A small contrastive image-text model, trained from scratch.
Model: encoder arch convnext, encoder norm layernorm, encoder moe soft, encoder num experts 16, encoder patch size [8, 8], text encoder width 192, text encoder layers 12, text encoder moe top_k, text encoder num experts 8.
Data: trained on rosettes with rotational symmetry, 97500 training examples, 40.4 epochs.
Rows from block 9 of the text encoder of a small contrastive image-text model, named by matrix and row number. Rows with one number within an expert belong to one neuron, the router's apart. Each number is 200 + 30 x the weight over its row's rms, rounded and kept within 0 to 999. All counts start at 0.
After each expert's rows are labels from the 100 texts, of 14848, where the router gives the expert most weight on average: "tokens" is the input token at the peak. Only what is clearly more common there than usual is listed. The data: rosettes with rotational symmetry.
# router: router (text_encoder.blocks.9.mlp.router.weight, 8x192, trained with AdamW), inputs 0-191
# gate: expert gate (text_encoder.blocks.9.mlp.gate, 8x192x192), inputs 0-191
# up: expert up (text_encoder.blocks.9.mlp.up, 8x192x192), inputs 0-191
# down: expert down (text_encoder.blocks.9.mlp.down, 8x192x192, transposed), outputs 0-191

# expert 1
router.1,171,154,220,147,273,220,216,191,199,266,200,222,226,201,232,230,229,187,222,225,212,226,149,135,148,165,183,214,202,192,197,200,190,184,250,210,191,150,186,220,189,179,183,235,224,205,188,246,223,175,207,208,221,250,202,198,232,217,268,195,227,184,141,168,223,212,188,147,156,235,207,209,165,247,183,185,220,174,156,251,176,222,228,256,254,204,282,156,210,202,152,178,224,205,100,180,197,209,174,185,243,257,218,219,204,217,262,207,218,220,204,221,246,213,208,173,194,181,180,158,209,177,196,146,189,205,202,179,186,175,227,176,228,200,222,203,133,216,153,217,205,167,217,162,234,183,214,212,210,229,214,169,196,236,229,195,129,221,190,214,226,205,165,180,158,183,199,200,199,188,193,187,173,210,202,183,199,184,172,210,198,186,219,174,192,261,178,166,225,174,201,149
gate.0,187,151,214,178,152,211,241,146,178,140,200,235,209,192,191,246,194,220,199,262,169,217,202,242,165,169,241,178,191,165,172,130,229,162,206,222,179,212,207,193,171,205,211,158,138,234,179,199,203,199,160,205,214,206,202,155,163,210,182,219,241,136,219,149,199,214,189,197,175,121,215,221,210,186,239,240,185,178,245,138,222,138,215,222,182,150,171,215,198,227,190,206,205,199,185,125,194,203,192,184,214,189,192,220,218,187,243,192,205,158,292,159,180,165,256,179,172,186,213,177,228,202,193,205,197,209,167,235,221,206,182,249,208,204,222,205,174,197,151,180,166,193,169,223,196,214,216,182,162,161,191,263,224,185,187,213,210,233,213,181,192,289,230,153,203,212,223,217,237,231,239,232,166,180,178,184,174,178,215,200,218,247,208,165,171,195,206,203,219,242,244,178
up.0,170,168,158,144,163,188,170,202,224,198,210,176,249,136,198,214,221,207,175,164,227,176,185,202,203,185,228,159,265,208,161,182,211,187,241,146,135,226,265,249,173,215,160,243,203,216,202,200,206,180,166,187,183,213,176,195,187,234,210,244,206,208,212,151,167,142,195,230,207,176,173,193,187,177,226,174,190,252,218,217,255,204,195,198,233,112,199,183,172,198,197,246,194,216,218,186,156,211,258,212,188,146,198,178,262,229,153,199,207,206,195,187,160,223,218,196,182,216,164,205,213,215,236,247,185,215,215,234,211,204,210,232,211,147,217,195,182,253,190,160,146,172,184,195,158,225,221,179,184,200,122,236,260,197,200,198,198,202,180,192,225,214,158,206,176,173,169,240,244,222,152,237,260,219,214,230,214,221,230,157,153,219,193,227,205,178,190,225,227,146,196,219
down.0,192,235,184,199,151,270,206,183,197,226,154,184,210,148,237,217,150,157,253,220,199,209,195,242,185,170,179,203,182,181,234,224,133,222,269,232,147,256,222,240,212,183,227,226,185,194,187,209,188,261,192,207,129,202,172,143,196,248,194,207,266,189,190,161,187,201,221,231,179,173,163,234,262,195,180,196,175,231,201,183,183,228,194,213,231,188,194,159,195,154,217,196,207,216,154,197,194,235,154,173,234,177,206,216,254,239,186,231,202,178,218,217,193,182,199,194,157,169,192,195,219,227,171,202,168,232,193,208,220,219,174,179,222,190,254,231,143,210,178,157,220,173,231,183,241,204,265,213,264,195,242,225,214,168,209,201,190,214,200,195,175,249,177,192,207,138,168,217,267,209,148,248,218,152,179,176,176,187,201,213,178,217,229,244,199,222,157,194,180,213,179,171
tokens: "mirrored"

# expert 5
router.5,133,222,219,222,201,216,179,141,201,156,185,162,175,279,217,128,186,169,195,198,203,226,250,146,221,237,183,155,221,222,259,130,155,180,228,197,194,231,236,229,165,191,230,306,188,212,152,199,180,215,235,203,212,258,182,258,183,169,210,176,180,192,241,226,219,179,231,165,164,232,186,223,214,207,195,203,185,180,185,209,220,227,224,212,216,238,207,213,229,152,177,207,187,204,231,199,212,206,221,202,222,197,200,196,182,215,185,183,191,202,223,190,217,181,228,177,176,163,201,218,205,181,196,231,177,206,185,179,229,189,173,186,233,217,187,181,220,228,173,178,223,192,204,188,205,307,220,177,182,273,216,200,255,212,246,146,206,237,206,218,175,202,147,161,209,192,200,213,208,214,198,163,170,203,177,212,182,234,208,169,188,174,155,157,231,168,161,260,165,260,230,178
gate.0,165,161,231,198,195,224,208,230,189,215,213,221,226,216,207,226,237,208,234,205,212,192,241,230,167,187,235,207,238,206,150,191,239,224,198,188,212,143,176,157,177,229,276,178,163,180,223,227,237,240,242,232,216,228,202,252,133,202,190,183,147,212,217,222,189,261,206,202,156,138,234,232,204,214,207,184,198,185,272,239,232,194,189,201,209,178,161,236,195,194,199,181,156,233,218,196,242,195,150,210,175,190,193,188,218,219,247,203,214,269,262,155,232,200,219,209,237,159,218,161,204,202,197,193,197,222,220,233,210,210,190,188,209,245,261,151,209,181,208,213,200,173,158,151,195,212,220,209,232,189,181,180,217,177,170,167,162,170,236,158,160,224,189,240,230,260,203,252,156,231,179,253,246,174,200,213,220,198,229,189,189,205,205,281,256,236,190,228,213,155,202,182
up.0,219,205,212,177,174,181,224,211,188,197,195,190,214,211,153,208,198,235,216,179,202,210,224,148,217,238,215,192,206,161,190,134,226,212,176,224,192,183,205,223,176,194,214,215,161,182,230,209,189,201,208,237,187,170,178,235,238,216,174,215,155,156,241,228,225,182,242,209,239,218,208,192,202,238,112,150,141,176,198,141,178,175,209,191,179,233,178,197,194,224,232,296,202,169,259,217,214,160,263,139,192,176,216,235,222,202,237,175,230,230,253,186,252,193,198,188,249,219,217,224,188,248,165,231,152,187,175,155,190,185,210,231,243,194,213,168,242,229,179,194,184,154,213,197,113,258,190,192,180,188,219,183,197,207,227,211,186,183,181,186,244,177,170,193,177,228,211,156,254,163,212,217,183,198,203,193,243,159,158,144,230,248,238,222,217,240,165,240,194,188,194,168
down.0,172,176,191,178,192,171,241,226,204,211,210,193,264,210,188,168,190,210,209,208,136,250,168,188,243,154,193,208,148,184,235,183,212,221,201,189,177,216,258,193,201,226,220,245,202,165,257,191,172,190,184,253,195,175,219,204,206,170,233,236,129,193,180,160,232,213,216,194,229,241,203,205,157,140,140,228,156,244,221,222,196,161,187,241,152,193,216,208,174,223,223,212,178,169,221,196,206,234,240,170,228,176,140,262,202,235,218,198,194,213,203,229,220,166,193,198,203,258,178,209,193,173,203,209,155,179,167,186,159,173,186,258,201,174,172,199,240,246,147,212,184,194,263,175,189,213,158,188,139,137,152,219,219,184,186,211,216,228,165,231,209,145,222,205,224,189,216,176,260,242,206,228,196,184,224,219,270,212,205,179,252,191,214,174,175,206,180,187,157,202,149,181
tokens: "-"; "pinwheel"

# expert 0
router.0,187,210,207,216,204,215,177,181,195,192,161,223,116,280,246,239,204,242,189,166,164,219,162,210,165,171,218,214,152,164,213,221,200,178,207,186,239,178,189,226,227,194,187,238,189,196,224,204,215,213,255,175,172,213,242,209,175,198,185,212,176,147,188,185,154,208,168,186,201,204,187,282,174,152,152,196,233,187,213,240,187,220,188,227,248,194,186,253,199,199,241,172,202,203,181,200,248,170,212,165,189,192,214,202,168,240,162,241,206,193,201,202,257,182,130,220,241,141,189,210,191,195,228,155,200,229,177,209,230,237,227,167,187,224,283,207,185,232,201,216,222,181,195,204,217,152,233,205,197,205,191,181,276,196,207,164,188,149,169,190,215,193,202,217,207,150,209,260,167,167,168,179,124,193,146,172,207,239,279,216,208,215,183,219,230,208,230,181,202,232,188,233
gate.0,224,220,133,248,214,192,212,195,181,223,201,250,194,229,201,220,192,267,212,186,154,231,190,183,180,198,177,237,192,210,201,257,207,187,207,176,233,203,232,199,206,197,171,205,193,221,219,210,158,183,275,182,202,176,261,202,154,172,200,223,156,178,192,208,166,225,168,198,218,197,206,230,225,187,193,171,223,210,249,219,259,169,161,231,178,175,192,206,190,240,205,171,202,171,200,195,227,187,208,135,216,188,201,152,181,195,185,265,182,223,256,188,280,197,204,197,198,144,215,208,147,210,211,242,198,206,150,200,158,216,203,208,207,221,241,202,194,229,215,220,198,181,241,222,201,179,220,169,139,172,161,176,219,181,211,236,204,104,168,174,225,203,233,236,203,249,238,295,197,193,222,211,189,175,193,191,158,212,238,218,172,183,140,238,220,267,215,187,215,244,223,256
up.0,159,155,197,256,232,243,183,206,182,220,201,222,236,234,211,172,206,201,189,148,177,207,193,166,193,230,237,212,192,234,206,190,198,194,223,159,194,161,229,197,179,215,235,210,171,203,194,241,189,202,202,179,243,137,189,190,177,182,187,171,212,191,160,209,233,210,183,154,218,232,208,180,211,159,193,184,119,227,158,223,270,186,229,220,226,221,230,222,187,288,223,177,237,146,184,150,221,213,182,173,277,192,201,217,129,176,235,218,248,204,210,204,239,215,214,176,210,196,188,177,195,242,227,211,251,183,163,186,176,174,209,181,242,210,187,209,199,234,146,207,166,213,239,135,253,262,159,197,129,212,160,205,197,209,236,145,223,146,176,167,199,192,136,164,185,232,234,227,169,205,238,220,211,219,185,201,202,174,208,230,194,170,182,241,182,202,191,241,195,216,183,231
down.0,181,175,209,218,214,181,177,201,178,250,222,238,173,202,196,259,169,179,179,199,233,227,166,238,203,207,206,233,188,205,189,187,155,203,222,219,214,172,193,174,201,200,163,209,181,219,216,217,163,193,268,211,206,188,241,161,193,133,164,238,186,255,194,231,164,162,139,189,164,223,239,223,261,185,184,171,206,216,185,212,247,178,219,211,201,211,149,145,168,248,159,182,240,168,195,242,227,159,202,186,235,169,214,205,182,188,240,226,162,192,239,172,292,209,184,214,172,147,218,183,179,177,253,217,149,218,198,202,159,195,178,194,226,231,217,198,199,196,206,209,205,223,230,222,207,143,233,164,156,189,233,217,230,167,198,228,249,114,181,185,212,181,182,186,231,231,203,237,186,157,245,182,212,177,193,161,121,180,208,209,208,171,143,202,251,218,159,237,180,219,212,179
tokens: "earthy"

# expert 6
router.6,155,110,214,129,273,196,194,215,201,258,206,255,209,206,234,226,226,218,202,199,212,222,140,145,184,179,182,180,194,171,218,210,233,210,242,189,221,150,203,206,178,182,211,221,156,204,199,219,205,187,191,213,200,223,239,156,219,199,282,161,227,161,173,204,277,192,210,151,128,226,194,194,183,240,184,204,225,182,178,244,183,205,226,251,224,210,273,168,237,207,184,146,223,215,167,184,213,229,167,205,210,249,184,190,173,204,237,193,200,192,210,223,278,212,256,190,212,177,189,175,209,204,177,185,182,206,192,175,205,130,224,158,247,200,220,197,192,249,167,208,203,182,200,185,236,183,200,194,211,220,214,202,203,182,245,169,113,180,167,211,224,194,164,171,160,182,196,219,247,184,208,189,205,201,252,185,229,148,170,209,188,196,177,176,180,201,170,186,203,186,216,166
gate.0,181,223,240,227,208,158,190,134,188,239,218,224,197,152,214,249,222,184,202,201,247,179,199,229,202,228,199,178,198,232,181,227,167,251,194,195,215,250,183,184,193,108,217,178,151,268,234,198,186,181,174,183,168,187,193,203,170,260,196,198,207,158,189,249,212,182,221,218,205,174,223,129,168,210,177,162,209,218,226,234,213,194,197,186,165,128,243,231,247,218,140,205,167,163,173,173,177,194,190,195,186,192,205,179,143,180,159,287,199,247,235,134,135,223,227,199,172,221,180,196,191,199,215,222,234,153,170,229,213,164,207,210,195,169,227,217,229,227,226,227,167,216,200,230,164,189,210,161,182,202,186,207,158,227,175,230,225,212,147,207,173,214,198,228,194,248,183,212,193,161,186,165,187,214,204,177,254,178,213,201,224,203,221,225,216,214,202,136,230,221,131,186
up.0,228,154,142,189,215,226,210,216,191,174,207,209,153,189,215,236,200,239,205,152,215,186,166,180,205,218,239,219,135,159,215,180,132,203,177,164,221,189,217,223,206,239,213,177,225,211,182,213,181,213,169,213,213,189,222,167,228,161,187,252,133,151,191,166,170,245,162,188,163,187,162,175,250,202,198,247,227,201,205,216,153,204,193,194,179,187,223,137,239,232,177,252,154,209,197,190,158,195,185,185,198,138,189,191,180,253,301,193,220,178,235,232,212,160,162,213,197,231,206,195,203,216,210,187,133,275,225,219,170,231,167,195,190,243,197,188,232,204,201,238,221,205,204,179,247,200,220,209,211,185,166,212,183,176,193,191,191,197,216,197,157,240,213,193,251,212,171,231,174,143,168,253,238,194,246,218,169,192,173,221,173,247,134,258,172,179,186,223,224,193,213,189
down.0,208,229,207,225,231,164,166,242,194,181,200,264,198,170,213,122,156,209,219,186,198,197,189,176,219,246,118,200,231,188,165,174,184,238,126,184,182,219,201,208,244,229,237,207,257,236,202,175,197,227,193,162,236,176,202,192,192,224,189,207,212,178,241,243,232,190,159,224,221,216,225,207,159,222,179,188,207,207,195,216,205,253,219,211,159,171,204,205,184,219,178,238,179,162,221,213,172,191,248,253,159,95,259,222,199,177,208,170,148,189,214,182,176,178,221,227,191,174,229,179,184,199,225,219,231,209,196,197,194,141,203,171,195,188,244,204,183,195,189,274,165,247,175,192,264,214,193,252,232,212,219,226,204,155,213,171,200,143,277,207,261,161,188,198,174,252,205,226,224,197,192,202,179,191,222,162,215,208,223,229,211,189,180,238,161,177,233,181,231,216,205,187
tokens: "vivid"

# expert 2
router.2,213,147,219,158,254,217,245,157,183,209,277,284,198,215,233,140,162,200,228,207,205,210,171,164,185,209,178,219,193,187,196,181,228,169,228,175,214,182,177,208,224,180,209,199,235,208,202,226,213,238,188,177,203,239,219,156,226,213,264,157,235,181,170,178,200,214,171,188,128,194,201,198,193,219,218,191,221,188,182,239,179,209,209,237,256,206,277,167,219,225,191,140,228,216,108,173,145,195,161,200,242,212,220,221,163,210,229,241,203,244,207,199,217,220,213,179,208,157,190,186,199,234,204,133,223,191,226,198,194,164,228,210,245,185,182,227,160,256,159,219,205,143,196,179,202,178,180,207,217,255,214,162,196,215,163,214,104,234,167,201,200,209,160,175,162,185,197,208,202,164,189,205,233,174,176,187,234,183,198,178,181,194,159,212,164,187,167,174,225,173,209,176
gate.0,215,190,243,150,241,206,211,210,210,238,199,206,207,242,291,155,191,210,208,176,155,192,179,224,245,257,245,204,217,192,214,202,244,178,202,210,128,211,232,218,203,178,222,217,224,209,220,265,184,184,255,242,193,172,228,219,189,249,226,202,180,227,243,164,227,201,183,195,191,231,230,203,236,164,203,193,170,220,178,184,190,194,149,194,199,250,186,185,143,171,146,200,184,194,219,154,190,235,191,177,180,205,206,149,198,180,234,219,238,225,142,189,218,145,195,151,187,158,235,195,181,244,186,252,142,172,188,134,177,218,219,171,190,215,163,186,218,228,182,247,221,202,213,232,209,157,222,197,201,141,156,179,188,149,208,161,239,242,219,197,226,211,192,201,221,193,254,223,255,222,186,202,217,209,203,161,193,223,216,239,239,177,156,198,146,213,218,188,268,189,202,171
up.0,245,193,199,185,159,202,210,239,165,192,158,214,223,141,254,201,190,170,155,147,113,200,156,216,174,222,122,254,194,172,208,189,225,201,194,215,229,182,224,188,193,212,215,178,193,235,210,157,177,208,201,234,261,85,243,206,257,204,189,204,159,226,173,163,250,246,159,250,217,187,176,148,228,259,150,232,164,189,205,183,222,141,184,208,196,187,217,190,223,172,186,198,207,206,200,206,218,210,233,210,190,240,224,192,239,192,226,159,234,182,215,207,212,167,164,178,203,198,196,202,216,201,237,198,158,211,251,236,221,186,183,218,156,197,203,223,183,237,225,208,211,182,139,245,254,243,193,200,223,175,242,230,194,154,239,213,223,189,200,239,216,193,195,227,232,190,170,205,214,212,176,179,231,146,218,184,192,217,178,194,175,196,174,209,210,181,178,225,217,228,270,169
down.0,208,243,247,216,197,203,142,176,211,161,151,233,227,164,175,213,181,231,159,210,230,125,205,192,195,198,193,189,156,189,184,197,245,206,163,220,233,235,162,165,133,212,227,247,166,235,178,206,245,248,198,210,203,194,171,192,251,205,184,214,206,164,188,216,265,189,165,184,184,182,195,159,133,132,210,197,229,175,209,212,229,146,203,216,207,211,155,179,250,197,144,152,175,217,184,183,244,191,208,217,204,190,194,185,255,197,223,278,159,194,233,201,153,219,188,218,180,215,171,210,118,210,194,227,225,230,233,171,173,219,194,212,169,155,128,187,217,177,218,189,252,186,201,184,238,233,184,174,212,195,186,231,235,206,177,201,196,200,210,221,208,153,193,237,198,143,225,255,165,205,230,218,214,206,192,211,205,190,201,162,155,208,208,210,138,238,241,187,191,242,166,211
tokens: "mirrored"

# expert 3
router.3,244,225,207,244,207,174,204,235,210,196,222,178,259,157,155,259,185,174,164,277,231,219,253,239,152,201,186,194,231,197,186,244,197,241,209,229,158,273,207,210,234,215,175,151,218,196,190,145,198,138,188,197,214,229,188,158,169,131,190,200,217,230,197,159,264,195,223,239,196,210,195,203,192,221,189,151,177,209,189,209,218,176,124,184,175,189,223,168,215,145,190,221,196,195,190,191,215,235,223,179,180,202,193,199,227,216,207,166,231,192,186,259,262,162,231,192,164,263,249,183,221,175,184,196,210,181,190,182,179,180,185,277,223,162,133,212,219,177,189,177,211,155,191,179,243,183,190,191,209,140,192,184,217,184,195,184,230,128,257,199,243,198,247,206,213,207,187,186,212,189,232,264,247,229,199,201,177,189,205,182,211,184,238,203,205,199,173,182,216,190,200,182
gate.0,175,185,247,168,202,201,230,172,225,209,213,181,148,191,189,217,211,191,209,165,194,216,196,234,270,220,231,183,183,159,287,184,188,157,189,217,233,255,192,209,236,189,190,223,219,206,191,173,179,225,130,241,162,180,259,219,236,268,187,192,251,191,192,209,197,214,219,131,174,233,214,190,185,231,145,185,180,231,239,218,187,230,178,185,213,176,188,144,250,215,247,204,203,250,233,196,190,246,174,203,203,212,142,242,221,167,246,166,192,212,189,205,240,203,201,217,260,225,223,228,172,179,269,187,187,202,183,212,179,238,138,206,150,181,266,202,209,183,211,220,170,211,180,183,210,219,193,142,215,161,206,199,189,198,203,266,212,215,209,256,119,217,204,214,172,197,179,163,207,194,188,207,247,202,216,194,198,178,243,150,207,160,160,158,217,179,195,182,223,209,171,195
up.0,273,215,153,171,201,236,240,186,232,150,185,206,202,222,222,227,179,236,174,141,219,202,232,158,253,238,216,207,244,182,196,219,208,184,197,198,174,240,200,213,236,201,203,175,170,211,200,220,209,171,185,275,189,177,181,181,258,165,212,168,235,144,207,212,201,181,244,147,155,197,225,197,254,195,185,166,168,204,189,213,207,163,155,247,165,205,206,223,212,210,191,187,177,244,143,155,203,211,145,242,121,160,172,207,262,217,228,205,175,179,218,199,250,240,233,162,224,239,175,198,165,187,172,183,166,215,229,223,226,182,191,202,199,187,211,168,221,190,202,223,223,215,175,189,131,182,216,187,206,117,207,170,178,213,174,254,211,175,249,259,184,202,221,162,210,180,195,207,183,208,203,206,210,174,169,250,223,166,192,228,162,198,149,185,184,181,249,196,184,167,210,141
down.0,131,223,214,244,202,160,198,213,193,230,215,218,215,163,168,171,234,147,207,255,188,171,200,252,135,181,189,209,172,217,221,198,186,258,205,184,200,168,176,177,191,169,171,246,183,170,230,148,175,236,216,135,253,233,241,215,128,185,186,203,178,274,222,216,212,200,166,223,205,181,140,234,127,204,225,190,194,208,204,181,189,236,227,159,187,224,195,203,235,184,231,229,219,144,277,210,218,195,243,169,235,205,233,172,167,184,157,205,221,216,180,162,146,167,173,216,179,178,256,157,201,203,230,222,204,178,174,205,190,213,212,194,219,171,209,199,206,194,211,193,187,176,245,190,256,229,170,207,174,241,166,234,202,188,209,207,188,198,190,139,216,201,195,274,187,229,187,176,178,204,179,180,175,213,211,184,171,229,215,149,229,230,231,203,236,206,177,191,232,243,178,268
tokens: "cool"

# expert 4
router.4,213,210,160,217,158,199,223,235,219,210,158,211,206,173,188,214,237,235,239,155,147,182,149,235,222,170,216,182,226,194,159,242,206,223,172,225,212,124,190,187,199,214,182,159,202,211,183,188,212,205,166,240,218,172,180,232,227,217,188,204,132,256,174,196,166,228,191,202,262,172,171,145,183,194,190,215,212,207,213,164,190,174,216,183,166,184,156,187,202,312,212,194,198,205,237,206,271,216,186,214,216,201,176,205,241,175,217,196,173,202,192,181,193,203,200,223,193,177,170,170,176,256,204,225,219,216,205,233,154,229,210,154,156,185,219,190,223,153,172,211,173,262,231,203,180,214,177,228,156,169,190,226,74,198,166,273,225,205,215,199,189,178,220,191,177,221,194,198,174,245,210,192,233,197,200,188,207,168,221,209,220,181,238,260,185,212,260,220,238,199,158,214
gate.0,204,178,162,211,196,167,222,201,226,207,209,201,244,140,213,215,184,213,253,226,186,222,173,222,231,178,199,250,194,218,159,177,174,203,159,145,168,189,153,206,154,210,237,174,217,181,224,206,204,165,193,169,189,168,129,171,243,180,204,206,226,278,211,182,219,207,225,213,224,180,207,180,198,269,174,182,196,172,185,271,204,153,207,192,191,200,207,186,237,198,201,169,197,243,199,221,217,227,185,182,188,186,194,190,225,199,226,235,285,199,172,185,200,201,252,180,175,278,215,228,199,142,165,241,250,225,218,239,210,189,168,193,213,174,216,259,206,206,156,238,148,155,220,226,203,194,158,238,171,176,207,198,180,215,167,212,177,252,195,158,241,171,143,217,222,233,203,189,182,178,249,141,239,241,248,177,177,170,181,219,227,200,217,225,228,230,225,252,194,181,225,255
up.0,195,169,172,199,197,189,235,208,219,212,217,217,228,154,170,224,169,236,281,192,197,239,188,200,213,178,219,265,204,177,168,199,188,189,187,178,166,218,148,260,148,169,226,175,204,184,205,211,206,156,175,179,165,157,140,155,258,154,186,179,263,264,225,195,218,225,187,205,178,185,211,204,192,253,182,175,187,187,186,253,192,161,197,177,200,206,173,155,242,198,205,176,193,234,191,198,209,209,157,215,211,191,228,153,240,184,248,242,269,205,185,199,187,225,236,167,193,284,206,242,180,148,178,215,219,219,200,188,184,208,151,176,221,172,180,263,210,207,134,224,153,143,197,218,174,199,163,189,175,181,209,203,201,228,145,221,162,233,214,167,235,195,135,200,244,251,191,207,194,162,230,162,203,206,223,182,179,192,215,186,250,205,190,209,195,218,223,226,199,174,244,239
down.0,219,256,263,221,149,162,202,170,224,208,170,221,154,221,226,227,185,175,145,230,208,171,184,208,202,200,195,189,216,213,181,237,210,181,221,204,209,210,167,163,189,187,194,237,212,191,175,153,217,179,236,225,208,205,205,209,171,269,238,193,183,176,134,222,176,165,240,164,247,220,176,237,182,141,211,236,194,210,163,176,160,281,204,213,193,190,188,223,189,254,180,181,160,186,171,234,203,152,193,268,203,203,202,241,199,177,178,139,142,182,207,194,207,194,214,197,167,189,142,188,155,252,177,196,180,214,219,220,201,156,197,183,192,168,218,142,229,173,230,165,250,238,188,192,178,142,165,197,223,207,189,190,211,200,200,188,228,188,198,238,166,183,228,196,172,160,218,161,153,201,166,248,199,199,137,178,216,206,202,214,168,239,161,136,177,216,236,234,151,241,172,146
tokens: "rosette"; "colours"

# expert 7
router.7,214,164,217,158,206,199,178,202,181,183,260,196,202,180,161,158,199,198,178,195,232,183,227,190,215,218,209,213,183,221,198,152,224,179,170,151,203,239,196,144,170,206,219,144,172,199,212,243,196,254,179,170,173,132,206,180,207,260,202,224,224,138,226,243,221,183,196,210,193,210,259,187,236,181,253,244,192,221,229,184,192,225,222,204,202,228,222,222,145,191,203,237,206,181,194,208,122,174,181,229,175,180,211,204,186,173,194,212,197,187,200,163,76,244,182,213,216,257,199,234,211,194,191,213,189,174,228,192,253,199,196,220,186,225,188,204,174,218,302,210,197,180,165,232,139,182,205,177,245,212,202,235,200,197,179,175,180,267,154,189,188,227,200,235,227,212,219,172,218,211,174,208,179,198,248,236,218,194,119,205,187,254,191,160,176,203,182,186,162,157,216,216
gate.0,217,171,187,187,219,213,243,206,150,231,228,197,217,188,153,201,193,149,186,239,194,164,272,174,211,174,208,163,166,259,256,155,191,136,176,235,228,194,250,211,198,179,206,137,186,192,207,233,234,203,168,203,233,163,177,223,223,174,211,245,170,192,163,146,184,232,171,181,179,198,232,162,249,227,169,191,233,194,196,199,261,234,133,252,163,227,173,152,233,246,144,190,203,152,179,173,231,226,206,208,161,154,215,167,177,214,245,175,172,224,167,211,221,210,189,193,164,226,200,246,212,225,196,196,256,196,190,207,183,166,184,194,211,199,177,208,172,169,225,187,223,176,158,200,172,231,152,169,242,184,239,141,185,206,250,207,185,189,183,175,183,207,160,191,252,168,213,204,209,193,175,190,229,203,172,202,202,167,177,134,201,219,170,189,209,223,242,194,190,152,132,223
up.0,203,196,201,193,217,211,248,201,193,204,214,201,233,233,150,199,191,161,224,243,242,149,268,163,215,185,200,213,167,263,227,197,205,158,179,250,238,231,219,208,186,198,204,140,205,202,190,249,232,235,198,198,171,201,168,257,243,173,213,274,215,187,166,183,206,209,208,211,190,204,245,142,187,234,170,201,217,187,175,185,226,246,199,288,231,216,212,228,240,249,146,181,206,157,245,163,214,179,243,215,149,162,229,215,208,211,257,209,155,212,188,165,198,174,176,200,169,279,211,208,215,253,208,165,236,176,159,196,119,153,158,229,204,208,197,220,187,169,192,198,179,144,190,209,185,242,180,204,209,211,234,138,174,179,239,169,168,194,174,210,202,235,179,161,246,172,173,229,228,215,180,196,232,216,204,192,204,176,184,170,205,203,206,171,173,227,192,177,175,198,162,196
down.0,168,196,165,191,213,185,188,185,232,229,221,247,191,186,226,199,190,197,182,146,235,207,205,250,195,209,224,234,225,180,168,241,153,256,186,205,236,220,143,195,230,196,180,270,252,224,223,191,178,166,157,189,176,237,197,177,219,207,182,210,234,199,221,203,217,158,189,220,220,172,171,214,182,204,193,169,221,244,258,184,165,161,251,128,124,171,206,261,160,152,215,240,252,204,261,198,210,181,220,160,205,229,268,223,235,201,178,205,257,181,217,177,161,204,170,257,220,168,209,204,225,224,266,202,173,187,161,139,231,215,189,186,198,218,191,203,244,246,206,192,248,192,234,173,205,186,241,232,161,235,169,246,243,208,148,187,205,194,170,196,237,209,208,201,189,192,178,200,226,210,222,154,168,206,235,215,227,209,188,259,223,177,192,219,230,165,213,199,218,215,238,189
tokens: "pinwheel"